Rows from expert 3 of block 3 of the image encoder, named by matrix and row number. Rows with one number belong to one neuron. Each number is 50 + 10 x the weight over its row's rms, rounded and kept within 0 to 99. All counts start at 0. After the name is the row's rms in percent of the matrix's.
# up: expert up (encoder.blocks.3.mlp.up, 4x80x160), inputs 0-79
# down: expert down (encoder.blocks.3.mlp.down, 4x160x80, transposed), outputs 0-79
up.34 092:63 35 53 40 67 69 40 37 41 63 40 38 65 46 44 62 53 51 49 49 39 35 52 57 33 47 42 55 41 48 52 48 50 56 56 52 52 63 51 47 61 39 30 53 67 40 42 53 52 56 47 42 42 45 64 69 51 36 54 46 50 51 37 55 47 57 42 36 39 66 54 42 64 39 38 43 56 35 49 39
down.34 103:70 71 50 59 37 43 32 37 44 66 37 44 49 52 61 49 66 32 42 60 52 47 62 54 29 53 46 45 45 63 45 56 52 75 65 44 57 43 67 54 41 44 59 64 49 46 35 47 49 55 60 65 44 54 36 51 45 48 55 52 30 35 51 64 43 59 57 32 54 57 52 44 58 42 50 41 72 45 55 43
up.35 088:45 42 75 48 53 51 50 56 59 38 64 59 38 69 55 52 50 60 40 71 66 58 54 44 56 37 44 47 52 53 55 38 61 29 67 51 53 51 50 57 41 67 50 50 49 72 39 63 39 60 24 50 59 47 53 49 43 54 44 55 51 55 58 47 43 51 54 44 46 50 47 36 59 37 40 55 40 41 60 46
down.35 077:34 59 52 50 53 41 45 35 47 57 45 59 36 50 54 49 56 56 59 60 50 29 53 45 46 44 40 46 36 52 51 42 53 55 63 21 47 51 44 52 43 51 49 58 41 61 56 46 51 48 47 44 29 46 70 63 43 52 51 55 56 58 45 29 19 49 48 46 41 43 53 53 56 48 38 46 56 50 47 53
up.36 090:53 62 50 44 51 54 58 43 53 47 35 32 30 65 60 37 54 45 45 59 56 40 68 61 36 44 51 43 54 44 51 45 58 62 65 36 48 40 50 42 66 42 66 62 64 66 67 44 44 47 62 40 33 57 46 46 63 42 48 40 29 43 29 59 67 52 32 52 39 43 44 57 48 49 52 32 77 40 48 56
down.36 099:42 51 43 42 52 56 65 63 39 48 56 35 50 43 40 47 53 41 55 55 48 45 86 38 64 56 55 57 58 51 44 48 46 58 51 60 46 38 74 55 33 36 39 45 46 62 48 38 69 45 44 49 52 43 54 46 51 69 51 62 57 51 53 35 34 33 55 61 61 41 56 44 48 61 68 61 45 52 62 57
up.37 098:45 32 49 40 62 39 66 43 55 44 64 51 47 47 60 51 35 70 54 57 28 21 47 51 64 66 60 55 55 61 50 63 49 22 39 54 42 38 38 66 48 56 50 58 43 57 44 51 44 45 46 48 47 40 37 46 44 49 56 58 61 71 57 45 43 55 42 60 49 57 84 53 62 46 35 55 49 59 56 54
down.37 105:60 45 21 38 25 57 56 46 52 51 53 46 64 34 37 54 56 44 53 52 61 68 48 42 55 52 46 59 46 43 50 29 41 48 51 42 50 52 48 56 43 59 36 46 41 44 41 45 57 51 53 35 62 50 68 46 61 40 49 62 57 56 38 48 36 55 35 50 33 42 41 39 58 66 62 57 54 51 55 47
up.38 082:64 51 41 69 28 66 47 55 53 43 45 67 37 54 49 39 47 37 49 40 50 56 46 61 44 55 31 40 37 47 57 48 57 60 66 62 57 51 41 42 39 50 57 43 40 49 50 43 40 50 43 51 50 47 45 48 52 38 68 49 44 40 35 50 56 51 43 57 35 46 26 41 60 43 45 43 54 44 60 58
down.38 088:61 49 55 56 42 50 57 50 56 46 54 50 39 32 57 47 56 28 63 50 48 34 69 51 64 43 48 49 56 49 54 41 45 65 64 44 54 24 65 44 48 56 66 38 29 56 52 45 40 57 62 60 30 45 44 35 54 66 58 60 50 52 57 72 47 53 52 55 54 39 45 52 30 50 61 55 59 48 49 41
up.39 104:60 46 65 62 40 44 34 52 63 33 49 49 46 46 58 39 56 49 59 57 70 71 44 38 53 37 56 65 54 47 48 58 48 47 69 59 51 50 36 60 44 60 39 42 49 72 53 71 45 70 42 51 57 58 42 50 47 52 38 47 44 64 51 26 45 39 56 59 54 52 34 56 46 41 53 50 33 41 60 39
down.39 094:53 60 50 52 47 29 41 50 49 54 49 73 55 54 52 56 48 41 45 56 51 20 48 40 42 50 58 57 62 56 41 68 62 59 61 71 47 51 45 26 47 50 33 44 55 71 44 45 45 51 51 49 52 61 35 39 53 60 42 48 44 50 59 47 39 46 60 48 63 42 43 53 35 59 38 46 49 37 67 34
up.40 113:57 45 56 40 42 69 50 37 46 41 57 40 47 68 59 44 47 47 58 64 44 56 76 36 56 66 61 49 45 38 50 61 59 40 64 62 36 55 53 49 61 60 36 57 52 51 47 58 59 54 21 37 63 49 60 49 39 45 50 55 47 72 38 35 57 39 50 66 34 40 57 46 61 40 45 41 45 58 75 46
down.40 094:65 59 54 48 62 55 36 47 55 45 53 36 43 54 49 59 42 48 50 42 30 47 47 63 46 34 49 43 40 59 41 42 69 50 55 51 44 78 62 59 64 60 42 62 50 41 48 40 53 51 49 66 47 42 50 76 73 51 42 68 40 54 45 53 60 51 56 44 40 50 64 43 70 50 42 42 59 63 54 54
up.41 097:69 55 45 65 25 61 50 49 43 57 31 58 47 53 37 52 47 42 49 30 46 43 50 59 33 31 40 43 29 55 62 51 45 60 73 56 60 51 51 46 47 53 67 54 59 43 63 55 44 52 66 61 44 49 52 55 66 37 59 31 49 39 44 63 58 40 38 44 27 50 35 47 49 38 49 59 45 38 54 46
down.41 105:50 62 62 51 42 42 59 54 53 58 53 60 44 45 55 49 52 40 51 60 52 66 53 52 58 48 63 49 60 51 48 49 65 75 49 46 62 28 39 49 30 48 57 61 43 46 44 53 44 53 57 70 40 44 42 37 60 46 56 55 31 50 56 60 45 53 59 57 46 55 33 48 53 49 63 42 41 32 70 54
up.42 085:66 62 48 40 42 54 53 33 51 44 39 39 52 56 43 61 67 49 47 49 47 55 53 48 43 51 41 48 43 64 48 39 52 70 60 50 43 39 53 59 49 55 52 36 36 48 61 53 60 50 72 60 41 44 52 57 49 41 46 24 39 44 32 52 52 51 38 40 41 48 18 36 60 41 61 50 68 45 50 55
down.42 103:45 47 49 51 43 38 44 57 47 71 38 51 65 42 52 54 69 42 48 48 51 61 53 48 61 50 61 47 52 60 48 39 53 74 41 41 49 35 43 52 50 53 69 61 39 58 41 60 62 43 50 55 25 44 36 52 50 47 55 38 31 36 52 77 39 64 49 53 53 37 48 59 55 66 47 38 51 52 50 57
up.43 071:63 60 51 50 55 58 44 38 36 53 38 59 58 52 56 48 56 50 34 57 42 54 72 42 45 50 31 37 38 42 40 45 60 69 55 48 41 39 52 59 59 63 47 51 59 57 49 50 69 53 42 52 39 44 57 57 44 32 63 41 39 59 28 62 54 53 32 31 37 43 27 29 64 37 58 52 57 53 51 59
down.43 084:52 42 51 52 37 42 50 52 33 60 36 55 52 49 45 52 57 31 50 54 33 53 54 32 36 44 45 52 53 58 39 54 60 64 50 36 46 44 43 65 38 60 51 72 43 53 35 44 42 58 44 57 55 60 75 32 65 52 56 59 49 16 51 58 35 74 56 43 42 52 53 69 64 49 48 40 73 47 44 51
up.44 089:56 61 59 61 49 54 50 43 49 44 51 45 52 50 44 46 59 40 38 36 56 46 62 41 54 42 46 53 55 46 53 54 38 56 63 63 61 19 67 43 52 61 46 52 37 61 64 42 50 50 54 51 52 64 43 76 52 52 60 38 34 53 29 65 49 42 51 57 41 27 20 33 53 43 51 41 60 52 54 66
down.44 102:61 68 66 56 58 38 44 54 52 48 51 55 63 44 59 51 66 51 26 43 53 56 43 67 61 50 48 51 59 61 35 44 60 62 43 30 65 47 38 51 62 54 62 59 37 52 52 43 37 37 48 59 41 42 55 49 52 46 54 59 54 34 60 59 45 77 64 49 52 34 55 62 50 68 41 45 56 47 43 50
up.45 115:49 39 43 45 61 55 55 36 48 43 50 45 45 62 68 31 42 35 42 53 39 34 76 54 42 66 48 36 41 38 70 36 68 50 58 42 43 43 43 40 57 42 58 45 63 54 55 42 39 41 53 43 49 43 36 51 45 53 63 49 45 51 49 52 73 67 40 58 44 37 64 67 47 56 49 45 66 52 59 37
down.45 107:46 46 28 46 40 50 62 60 58 52 66 46 50 43 34 36 57 49 52 65 41 50 71 35 58 54 53 55 43 49 51 65 35 46 48 37 49 46 53 47 36 52 50 58 41 51 43 65 79 39 65 52 43 33 57 60 49 66 55 45 37 50 59 34 47 25 40 60 58 46 37 27 49 71 53 45 51 61 53 48
up.46 093:62 57 51 46 24 53 40 47 50 35 61 57 55 45 39 28 55 35 35 43 47 54 57 41 56 69 47 48 61 59 45 51 42 72 48 51 49 35 49 43 41 68 49 56 36 52 37 43 69 58 58 44 49 62 54 59 58 60 44 36 57 52 46 50 52 39 66 53 40 28 27 37 46 67 61 38 50 59 51 50
down.46 099:47 51 50 45 40 41 56 56 46 47 40 60 52 49 40 42 43 43 47 46 80 47 40 53 59 61 41 46 55 43 51 46 66 62 50 36 48 48 30 42 33 48 74 58 43 47 57 33 48 47 46 72 60 53 48 47 41 48 61 53 50 46 70 67 65 65 57 67 58 42 61 65 51 84 50 53 56 58 33 56
up.47 098:63 29 52 29 65 74 49 40 49 62 43 40 61 50 38 51 49 57 43 47 37 52 40 60 47 59 52 37 48 55 46 45 42 45 48 49 43 39 59 62 54 54 38 37 42 42 45 50 66 50 54 47 52 46 54 78 53 47 49 56 59 56 36 57 52 52 37 36 54 63 50 41 72 60 49 30 64 47 30 59
down.47 101:66 43 51 59 54 41 42 49 37 63 45 42 62 52 41 50 59 46 54 52 32 54 51 47 37 38 39 28 35 56 46 31 63 72 41 34 53 50 50 44 45 49 62 59 43 44 44 47 61 59 59 54 35 49 43 54 55 34 81 46 32 52 51 73 27 56 45 51 60 53 48 56 62 52 40 47 70 47 32 53
up.48 114:49 57 52 66 40 42 29 57 69 49 60 63 50 48 58 35 49 29 44 62 57 65 64 39 54 47 54 65 59 43 43 54 53 58 60 60 53 55 51 49 57 61 42 39 52 60 46 59 64 75 40 41 66 60 49 50 41 52 40 39 37 44 53 41 44 31 61 69 55 37 40 50 55 58 64 57 46 52 56 38
down.48 107:42 61 57 59 43 29 35 40 61 52 48 74 41 42 63 43 56 41 49 68 53 35 61 56 56 51 42 53 63 56 47 43 54 60 50 48 39 60 40 39 44 48 61 42 33 44 53 53 41 51 61 49 43 55 38 47 38 64 35 58 49 49 56 49 56 63 59 66 79 43 65 57 43 69 45 54 53 54 42 54
up.49 098:39 44 45 32 62 52 66 53 55 47 52 51 37 50 51 42 34 75 52 68 43 28 44 49 62 68 53 58 62 52 53 44 44 25 53 54 48 40 56 55 61 41 56 55 49 37 45 43 43 40 38 51 60 41 47 52 43 59 44 58 62 67 55 37 47 37 45 59 37 61 60 57 53 58 30 54 49 53 50 41
down.49 090:40 55 48 41 26 37 55 60 51 60 65 66 45 45 41 52 43 45 68 41 48 71 40 59 58 36 44 57 45 44 53 52 38 51 34 55 59 69 54 41 61 54 45 49 69 32 63 70 58 46 62 45 62 54 64 48 66 34 44 43 61 58 35 36 46 67 55 44 54 45 59 41 60 67 64 39 47 69 41 52
up.50 108:39 51 47 44 58 65 54 43 57 30 50 60 41 62 63 41 41 37 55 55 50 46 44 50 43 59 44 41 57 45 63 37 50 47 52 51 46 56 34 41 64 56 49 54 43 48 48 53 39 53 41 48 52 54 42 49 35 49 61 50 56 55 51 56 58 56 49 60 48 29 59 59 55 64 45 61 64 54 69 59
down.50 084:52 52 43 59 55 56 50 68 65 45 51 42 56 50 34 42 49 57 57 38 36 26 58 59 52 74 82 64 35 40 49 61 36 62 44 55 51 42 44 50 39 58 49 41 39 61 49 42 67 36 47 50 59 57 66 44 67 60 45 51 49 42 64 39 50 42 40 41 34 55 24 35 54 54 56 76 49 52 58 54
up.51 082:54 62 55 53 40 62 48 43 56 34 51 37 33 58 62 45 45 38 44 54 55 57 58 53 54 50 25 36 55 39 60 34 62 53 49 50 36 57 40 30 54 56 75 44 40 38 53 50 44 62 44 31 61 63 38 49 57 44 56 49 41 40 46 60 56 62 33 57 42 28 61 52 47 61 55 42 74 48 48 47
down.51 087:54 50 52 46 71 57 50 40 50 45 57 55 47 50 35 46 50 43 84 28 61 37 47 42 47 64 69 60 34 39 47 54 45 43 55 51 66 26 67 51 45 40 47 32 62 47 42 47 52 38 49 55 57 40 44 56 53 40 50 49 57 43 55 24 50 37 39 50 39 52 46 45 42 51 69 68 51 45 55 52
up.52 088:58 60 45 64 36 51 46 47 43 41 56 46 46 43 61 39 57 36 44 54 50 41 61 50 37 50 50 42 40 51 51 51 56 61 71 58 53 37 50 41 68 55 54 62 39 66 70 48 56 64 55 49 57 52 24 61 44 52 53 33 30 34 50 37 44 51 48 57 46 29 15 33 47 33 65 36 55 39 57 66
down.52 095:62 47 47 50 38 33 46 45 59 67 62 45 45 51 66 46 49 53 39 55 60 50 42 46 69 52 41 50 68 52 34 33 48 59 48 45 54 40 50 33 56 72 55 44 34 49 49 31 47 45 39 58 49 52 49 53 50 54 56 60 43 46 61 58 66 67 41 49 55 39 69 56 52 68 44 27 63 50 46 59
up.53 090:61 53 44 51 31 49 34 48 50 52 55 52 60 63 55 46 56 44 36 57 52 39 52 48 39 76 42 37 49 43 60 41 44 46 51 53 40 45 64 52 58 52 70 38 37 50 61 51 49 61 64 47 40 46 43 56 52 50 55 40 53 47 26 40 53 55 59 57 54 24 27 48 53 53 62 46 55 55 71 42
down.53 100:50 42 70 38 26 20 35 40 47 53 48 44 64 57 58 58 59 48 17 40 49 46 51 49 52 47 40 61 55 56 42 35 51 60 56 39 45 41 44 59 51 65 49 56 43 43 48 49 50 42 57 74 60 57 55 54 31 54 53 38 38 17 52 68 48 71 52 46 61 38 43 53 53 55 43 60 67 58 46 69
up.54 107:39 47 39 47 50 50 55 42 54 33 49 50 47 49 58 42 27 57 46 50 50 40 44 59 48 54 53 44 50 36 56 26 56 50 46 49 44 55 41 39 51 53 61 65 47 60 51 46 48 37 38 39 58 52 55 42 37 46 60 42 49 54 55 49 60 59 42 58 45 44 71 51 57 61 24 56 48 54 50 43
down.54 112:54 64 41 50 49 62 43 40 52 25 47 58 39 47 42 43 40 47 53 45 41 34 39 65 24 61 65 51 43 32 56 45 36 49 54 57 36 64 50 42 57 50 60 48 43 62 57 55 28 51 47 32 61 51 47 49 49 46 54 39 52 52 47 39 57 46 33 49 34 45 51 38 56 35 41 58 65 48 58 40
up.55 102:48 40 69 53 47 62 48 37 55 42 50 43 42 61 38 62 49 55 52 53 45 51 50 43 62 62 57 60 50 40 50 53 47 25 32 57 50 65 39 53 57 50 42 50 47 49 53 64 48 48 42 40 70 55 54 49 38 43 45 65 49 55 50 34 58 33 62 75 51 50 66 60 66 53 46 49 39 49 71 50
down.55 101:52 41 69 45 44 36 41 43 46 55 58 50 40 49 44 60 51 49 64 43 45 47 61 47 58 54 51 54 58 44 46 59 64 41 38 43 70 40 54 62 53 45 31 42 46 51 50 54 72 51 56 46 38 51 58 65 54 35 53 66 63 44 51 44 52 41 54 70 44 43 40 55 59 49 49 43 40 39 62 44
up.56 125:49 33 48 45 47 59 56 41 43 44 43 49 46 58 61 40 33 60 34 66 47 55 51 56 46 54 50 46 37 53 64 41 56 32 50 63 32 38 43 45 57 55 51 61 61 56 45 50 44 37 30 40 49 37 46 50 33 40 52 56 62 64 53 46 55 53 45 51 37 64 65 59 56 53 24 42 53 54 58 41
down.56 113:50 49 39 39 64 72 62 34 62 39 34 54 54 60 52 37 31 44 40 51 48 40 60 58 38 55 59 33 45 34 64 30 55 45 55 62 41 61 50 32 60 64 53 65 49 53 53 44 52 61 42 45 58 46 46 49 54 58 57 34 41 59 39 63 55 61 50 42 38 38 54 60 52 48 44 47 52 55 43 47
up.57 108:53 25 58 38 41 50 44 41 69 42 58 38 61 52 39 60 49 65 55 50 45 52 52 43 73 67 46 56 58 36 49 52 45 22 40 68 50 57 47 64 49 53 44 37 38 44 52 57 47 51 31 49 54 49 58 49 25 47 44 64 63 65 46 36 44 39 48 74 44 46 54 50 66 52 44 56 49 51 53 53
down.57 097:43 50 56 51 66 49 57 45 56 59 60 45 50 35 30 52 54 46 63 45 54 35 60 59 48 51 40 65 57 40 40 61 42 39 53 51 77 51 43 62 45 45 36 52 44 46 43 76 47 57 54 52 50 47 64 43 54 50 55 57 54 52 21 39 61 47 47 39 40 33 51 48 54 66 52 37 45 52 48 58
up.58 080:57 65 42 54 55 59 58 30 51 39 49 44 45 60 57 40 52 37 35 53 46 52 69 36 41 51 49 49 27 30 56 45 54 61 70 55 43 26 60 50 54 52 60 31 49 69 60 61 59 49 57 38 45 43 37 49 49 44 54 35 46 52 32 34 70 52 41 42 31 36 41 39 62 43 69 42 74 46 55 52
down.58 081:60 58 52 34 35 35 44 62 51 51 37 53 59 51 63 50 66 68 35 61 36 65 59 49 50 51 56 41 59 61 56 36 40 49 50 47 53 51 62 64 44 44 32 71 59 31 34 40 54 48 57 42 45 43 58 46 44 57 37 41 59 51 56 66 46 54 50 54 54 46 50 48 49 65 60 50 58 42 43 65
up.59 087:45 47 50 58 54 45 41 40 50 33 58 61 52 61 53 46 35 50 50 69 61 67 39 43 51 57 55 56 55 55 43 51 56 34 61 57 48 52 40 52 44 66 50 50 52 72 45 54 37 53 39 60 50 36 46 45 55 46 40 60 54 73 48 55 52 57 52 48 57 52 64 46 45 65 50 55 41 48 58 50
down.59 082:48 50 40 42 61 46 60 41 36 43 38 49 41 54 62 51 67 47 49 56 42 40 60 56 49 65 52 56 54 59 40 58 51 51 60 37 45 63 46 52 57 56 43 57 74 57 65 54 41 42 61 38 46 50 60 47 41 36 63 58 52 51 61 44 51 69 54 30 33 37 41 58 51 49 37 55 51 30 56 55
up.60 107:47 59 44 48 46 58 49 44 51 30 51 52 40 59 58 39 19 62 40 49 49 46 48 57 52 50 46 43 37 34 61 44 56 47 46 43 51 54 37 46 56 52 56 58 44 56 48 42 32 45 47 36 61 54 49 51 42 55 52 57 47 47 50 56 50 58 38 47 27 52 64 54 48 62 36 53 60 52 52 45
down.60 101:62 38 38 38 71 51 49 54 57 56 38 49 39 52 46 51 41 41 53 38 49 42 38 56 43 69 58 38 42 38 56 46 37 23 49 55 46 59 49 50 56 44 55 44 66 70 64 52 54 49 54 46 58 46 47 42 62 40 54 40 69 58 42 53 57 34 37 48 47 52 51 57 60 36 40 65 50 47 57 44
up.61 123:39 55 46 39 55 61 59 37 51 37 50 53 42 63 63 42 32 53 51 58 57 38 59 55 49 55 46 34 57 31 55 41 58 39 61 50 31 63 30 41 61 48 51 63 42 49 59 48 41 48 38 32 51 52 47 52 42 47 59 48 49 57 47 51 67 49 52 47 34 45 67 60 52 48 33 55 55 52 45 56
down.61 112:43 60 43 36 56 47 47 43 62 59 55 59 54 49 52 51 34 47 42 40 35 33 48 51 40 64 62 48 48 37 53 47 43 45 55 55 32 55 52 56 42 44 46 56 61 60 60 66 43 47 40 49 61 31 45 45 58 56 46 56 49 55 42 29 52 33 29 64 42 48 46 45 52 45 41 60 46 57 70 59
up.62 095:52 48 65 56 57 36 48 47 62 38 68 57 44 63 53 35 47 48 49 66 57 59 44 39 58 60 39 50 52 46 51 49 52 28 44 67 48 58 44 49 62 67 40 47 53 62 41 49 43 54 31 42 61 48 57 40 47 42 48 66 42 71 57 40 56 44 64 68 35 47 62 63 45 44 37 45 41 52 61 50
down.62 085:55 59 52 57 67 49 32 54 49 59 56 41 58 46 47 50 46 49 70 68 38 38 57 48 56 46 42 59 31 53 66 55 68 49 52 46 34 58 51 62 56 31 49 62 43 59 62 64 43 57 62 47 60 53 60 49 65 44 35 52 45 57 45 50 39 42 49 58 42 60 48 49 60 34 67 60 56 39 47 30
up.63 110:57 58 40 49 63 51 56 34 56 50 44 45 34 50 49 40 60 39 46 44 45 41 60 49 39 51 44 34 56 52 56 42 52 60 71 46 42 38 48 43 54 57 54 54 43 63 68 38 47 39 62 46 51 55 24 62 56 52 56 30 24 36 30 52 58 58 39 49 44 24 39 43 43 42 66 43 78 45 51 50
down.63 112:53 56 56 42 44 32 45 56 43 54 48 51 55 44 40 66 57 40 52 63 35 58 64 45 62 54 54 52 58 64 40 71 40 68 52 54 42 43 55 62 40 47 55 64 53 40 48 25 63 52 58 69 45 43 56 44 62 51 56 58 36 41 49 64 36 45 65 55 58 57 45 47 46 67 56 45 58 58 50 62
up.64 104:44 55 42 41 54 50 49 54 38 50 47 68 59 58 45 34 20 46 36 56 40 58 49 46 45 53 70 46 50 44 66 51 33 48 66 50 37 40 48 54 41 47 42 42 76 59 30 48 53 49 41 49 52 35 57 44 48 56 49 47 51 57 55 48 62 51 38 43 36 63 50 41 57 49 32 48 56 42 58 40
down.64 084:35 63 59 36 37 41 41 52 52 46 44 39 53 52 47 40 75 33 47 50 43 26 49 48 31 52 58 42 58 40 55 56 49 51 32 35 52 40 56 43 55 33 57 50 52 44 60 49 48 65 62 33 42 54 49 51 50 38 55 54 51 48 55 46 53 35 58 70 41 46 46 46 54 42 71 63 48 39 61 61
up.65 099:51 58 52 50 43 50 68 38 38 44 47 51 25 59 54 27 55 50 57 47 52 35 71 46 41 50 43 44 54 51 48 35 59 51 53 51 48 40 66 40 68 51 59 53 42 50 61 34 45 36 52 52 56 46 38 50 39 49 64 34 39 39 40 64 69 56 39 58 45 18 45 44 53 47 54 47 76 61 57 51
down.65 103:32 34 61 41 48 49 63 48 40 44 47 53 49 46 47 55 56 54 61 69 40 56 69 49 59 47 54 57 74 56 44 54 44 59 47 48 53 42 63 60 36 41 36 48 35 48 28 46 62 45 60 59 42 57 42 52 50 48 56 59 61 59 61 53 24 26 59 59 67 57 54 42 48 55 47 38 59 55 46 67
up.66 099:45 55 57 57 64 51 40 42 63 34 59 50 37 50 60 44 38 56 44 60 48 58 64 45 54 62 62 65 47 41 50 60 60 49 69 58 49 54 56 51 59 48 53 54 64 72 45 47 48 48 43 37 58 38 43 49 27 58 43 54 41 60 58 29 49 52 53 61 46 57 57 56 51 50 47 39 35 43 63 33
down.66 084:41 52 58 42 64 51 30 47 52 61 48 55 54 60 60 57 58 41 81 43 50 36 58 46 51 44 36 38 37 50 51 53 67 68 73 37 55 52 54 58 66 53 43 50 41 50 42 51 36 47 55 36 41 45 42 63 67 53 50 37 39 46 46 60 37 56 60 43 58 52 53 49 71 50 69 49 51 63 44 54
up.67 089:68 40 48 51 49 68 54 40 57 50 45 39 42 52 49 50 50 34 46 44 52 37 55 53 38 48 52 37 39 30 54 35 55 45 80 47 62 33 52 46 53 61 52 38 47 71 65 50 44 41 61 51 47 60 36 57 65 49 56 38 41 29 34 53 64 43 41 53 47 38 27 46 56 44 65 39 65 52 48 55
down.67 098:47 58 62 61 45 55 40 79 51 69 47 43 53 29 48 41 60 45 53 42 46 71 67 33 59 40 56 50 70 64 49 43 47 66 37 42 55 36 59 63 45 50 57 61 46 51 57 36 55 48 71 72 38 47 41 47 53 55 58 55 60 47 54 64 46 50 69 58 60 40 37 69 54 54 55 33 54 39 46 39
up.68 115:52 62 58 48 33 37 47 41 61 41 51 57 42 53 77 31 50 28 39 63 48 65 66 41 49 61 50 51 59 44 61 64 51 48 60 65 40 61 52 53 55 60 48 45 61 54 54 58 57 55 45 40 50 47 45 50 43 58 41 50 29 54 53 36 46 39 59 63 58 28 48 45 48 55 53 51 45 47 85 45
down.68 111:56 53 65 54 47 46 44 41 60 43 44 58 45 55 54 52 62 35 53 49 44 28 66 48 46 54 46 45 48 50 63 21 62 71 46 49 38 68 31 40 50 52 52 57 32 40 44 49 41 64 53 57 47 63 43 57 50 44 56 30 31 40 37 79 56 59 42 42 43 33 55 36 51 46 57 49 69 60 40 53
up.69 084:72 38 43 52 17 52 51 42 58 53 40 53 58 49 41 57 63 50 35 47 54 44 51 48 44 59 53 52 24 46 55 46 47 58 74 55 63 51 58 55 54 46 53 47 66 51 51 39 45 56 46 46 52 39 54 47 50 36 45 50 46 46 33 40 69 50 58 73 44 48 30 46 51 44 66 54 53 44 71 53
down.69 099:59 63 58 49 36 39 42 67 55 72 53 70 60 36 68 25 63 49 27 41 47 45 47 41 54 48 25 50 60 48 37 46 31 66 47 47 58 41 39 58 41 45 53 55 43 52 42 37 28 73 75 55 61 48 45 40 52 45 47 57 48 27 56 57 57 65 66 54 62 42 44 56 49 59 50 57 60 53 37 58
up.70 095:60 36 60 54 29 45 37 55 51 41 54 46 51 47 57 54 39 62 62 59 58 60 56 40 58 45 50 50 51 46 47 44 54 32 57 50 51 66 42 65 48 54 43 44 59 55 56 67 40 52 29 49 49 45 55 35 40 39 43 62 67 66 52 39 59 45 53 64 42 54 58 37 42 46 41 50 35 45 68 45
down.70 100:46 63 51 70 40 48 56 50 62 61 46 46 47 46 52 49 55 53 52 51 56 16 64 43 38 36 53 57 56 60 53 59 61 49 67 67 54 56 56 69 44 48 44 57 61 54 57 56 48 52 58 36 48 54 58 48 47 53 43 48 57 44 49 61 38 37 60 50 56 45 36 54 36 57 51 35 45 35 78 32
up.71 108:37 61 46 42 65 39 59 41 47 43 58 63 51 49 60 25 65 36 34 58 45 49 62 39 38 46 67 55 66 57 55 47 57 61 43 51 38 35 52 33 56 45 54 51 43 57 40 57 68 51 62 44 46 47 47 56 51 76 43 38 22 36 52 52 40 51 49 44 59 34 51 44 52 71 62 46 63 56 46 60
down.71 110:49 58 57 33 37 34 55 60 46 60 49 78 50 48 50 41 59 49 29 58 52 64 51 52 62 42 60 54 63 53 40 47 54 54 51 51 41 49 53 40 33 50 48 54 51 58 38 43 58 36 44 60 52 46 44 44 44 62 44 52 48 44 58 51 41 59 45 57 69 64 64 52 34 77 19 51 66 49 35 49
up.72 104:67 69 50 57 44 55 67 46 52 42 45 50 40 55 51 48 47 29 41 54 56 52 62 60 37 43 31 49 41 35 59 32 48 57 81 43 62 39 42 38 51 55 56 57 49 58 46 45 52 61 48 45 46 56 48 57 64 36 61 38 26 34 38 52 71 65 44 49 34 29 42 42 45 51 50 58 66 45 55 57
down.72 114:48 61 47 62 56 41 53 56 48 52 64 46 42 24 45 54 49 47 52 51 39 53 59 52 60 59 74 53 53 48 42 53 38 58 37 32 61 30 56 62 38 24 64 44 64 29 53 39 51 47 60 73 46 45 55 47 61 47 62 56 60 43 58 59 42 45 43 60 53 51 59 67 38 52 72 43 34 44 50 29
up.73 109:52 50 46 45 40 54 68 47 60 37 44 54 42 63 59 49 27 47 45 53 50 51 51 59 51 50 41 50 54 36 69 39 50 44 57 44 37 57 34 39 51 57 50 57 39 61 60 47 51 47 46 35 55 42 53 62 43 48 51 51 48 51 53 51 54 55 39 53 50 41 74 53 53 58 32 49 56 61 53 50
down.73 102:60 44 43 54 61 60 42 47 59 35 48 57 34 55 44 59 53 47 47 35 45 40 46 57 32 50 69 58 41 34 65 59 48 33 46 63 40 60 53 46 59 40 58 37 69 67 63 49 30 38 50 41 67 37 49 39 53 45 56 50 45 53 32 44 53 37 33 39 49 53 56 45 51 28 44 66 48 54 57 48
up.74 084:40 70 40 40 60 39 44 36 46 50 69 50 43 46 65 44 60 45 38 50 44 38 78 49 43 48 58 49 49 53 46 40 55 65 44 59 41 25 46 46 51 52 60 57 31 68 46 42 49 48 65 51 40 59 40 64 59 67 52 30 25 45 51 63 45 54 48 40 45 29 55 51 46 63 49 39 63 64 42 53
down.74 095:53 51 40 42 51 40 61 57 37 67 51 63 47 46 56 28 44 59 48 49 60 60 57 58 55 53 37 47 74 67 47 46 52 66 47 28 43 39 46 44 44 54 50 65 43 54 49 38 55 61 35 58 53 52 35 50 48 43 48 37 38 48 53 59 47 54 59 46 74 65 65 41 57 59 37 48 53 68 34 52
up.75 100:52 45 62 46 58 53 49 40 53 47 50 32 41 67 39 51 45 47 61 63 59 66 63 56 54 43 40 32 57 40 54 49 60 40 40 58 52 30 56 54 57 55 53 21 40 52 60 53 39 47 53 43 46 59 36 50 40 42 58 49 50 56 51 57 68 47 49 54 63 22 46 56 52 60 60 41 64 39 44 50
down.75 085:46 51 39 45 57 37 55 38 58 51 61 43 52 37 38 53 50 50 57 55 44 65 63 51 50 44 50 59 50 54 47 44 53 59 38 25 49 47 70 44 49 56 51 37 62 50 57 49 69 39 47 53 55 61 56 47 56 42 48 49 47 37 41 49 58 41 58 44 50 36 37 40 55 69 72 45 47 64 47 59
up.76 101:57 35 59 52 55 63 52 37 45 36 47 40 46 58 47 52 48 72 60 54 55 56 38 49 55 45 37 46 40 39 63 28 57 41 32 53 47 66 39 58 60 47 51 52 38 66 53 46 35 43 42 38 50 64 48 53 43 34 57 57 59 46 55 50 70 56 55 57 32 43 64 58 70 47 29 49 52 45 44 46
down.76 117:53 46 56 45 62 58 72 51 60 52 63 50 61 44 44 56 36 68 45 38 49 50 30 46 46 64 50 51 40 33 65 55 39 42 42 53 43 67 43 48 53 57 35 35 50 53 55 55 51 50 48 42 51 47 59 61 58 50 52 50 52 65 42 41 46 41 47 55 49 59 57 46 52 65 32 65 43 61 39 57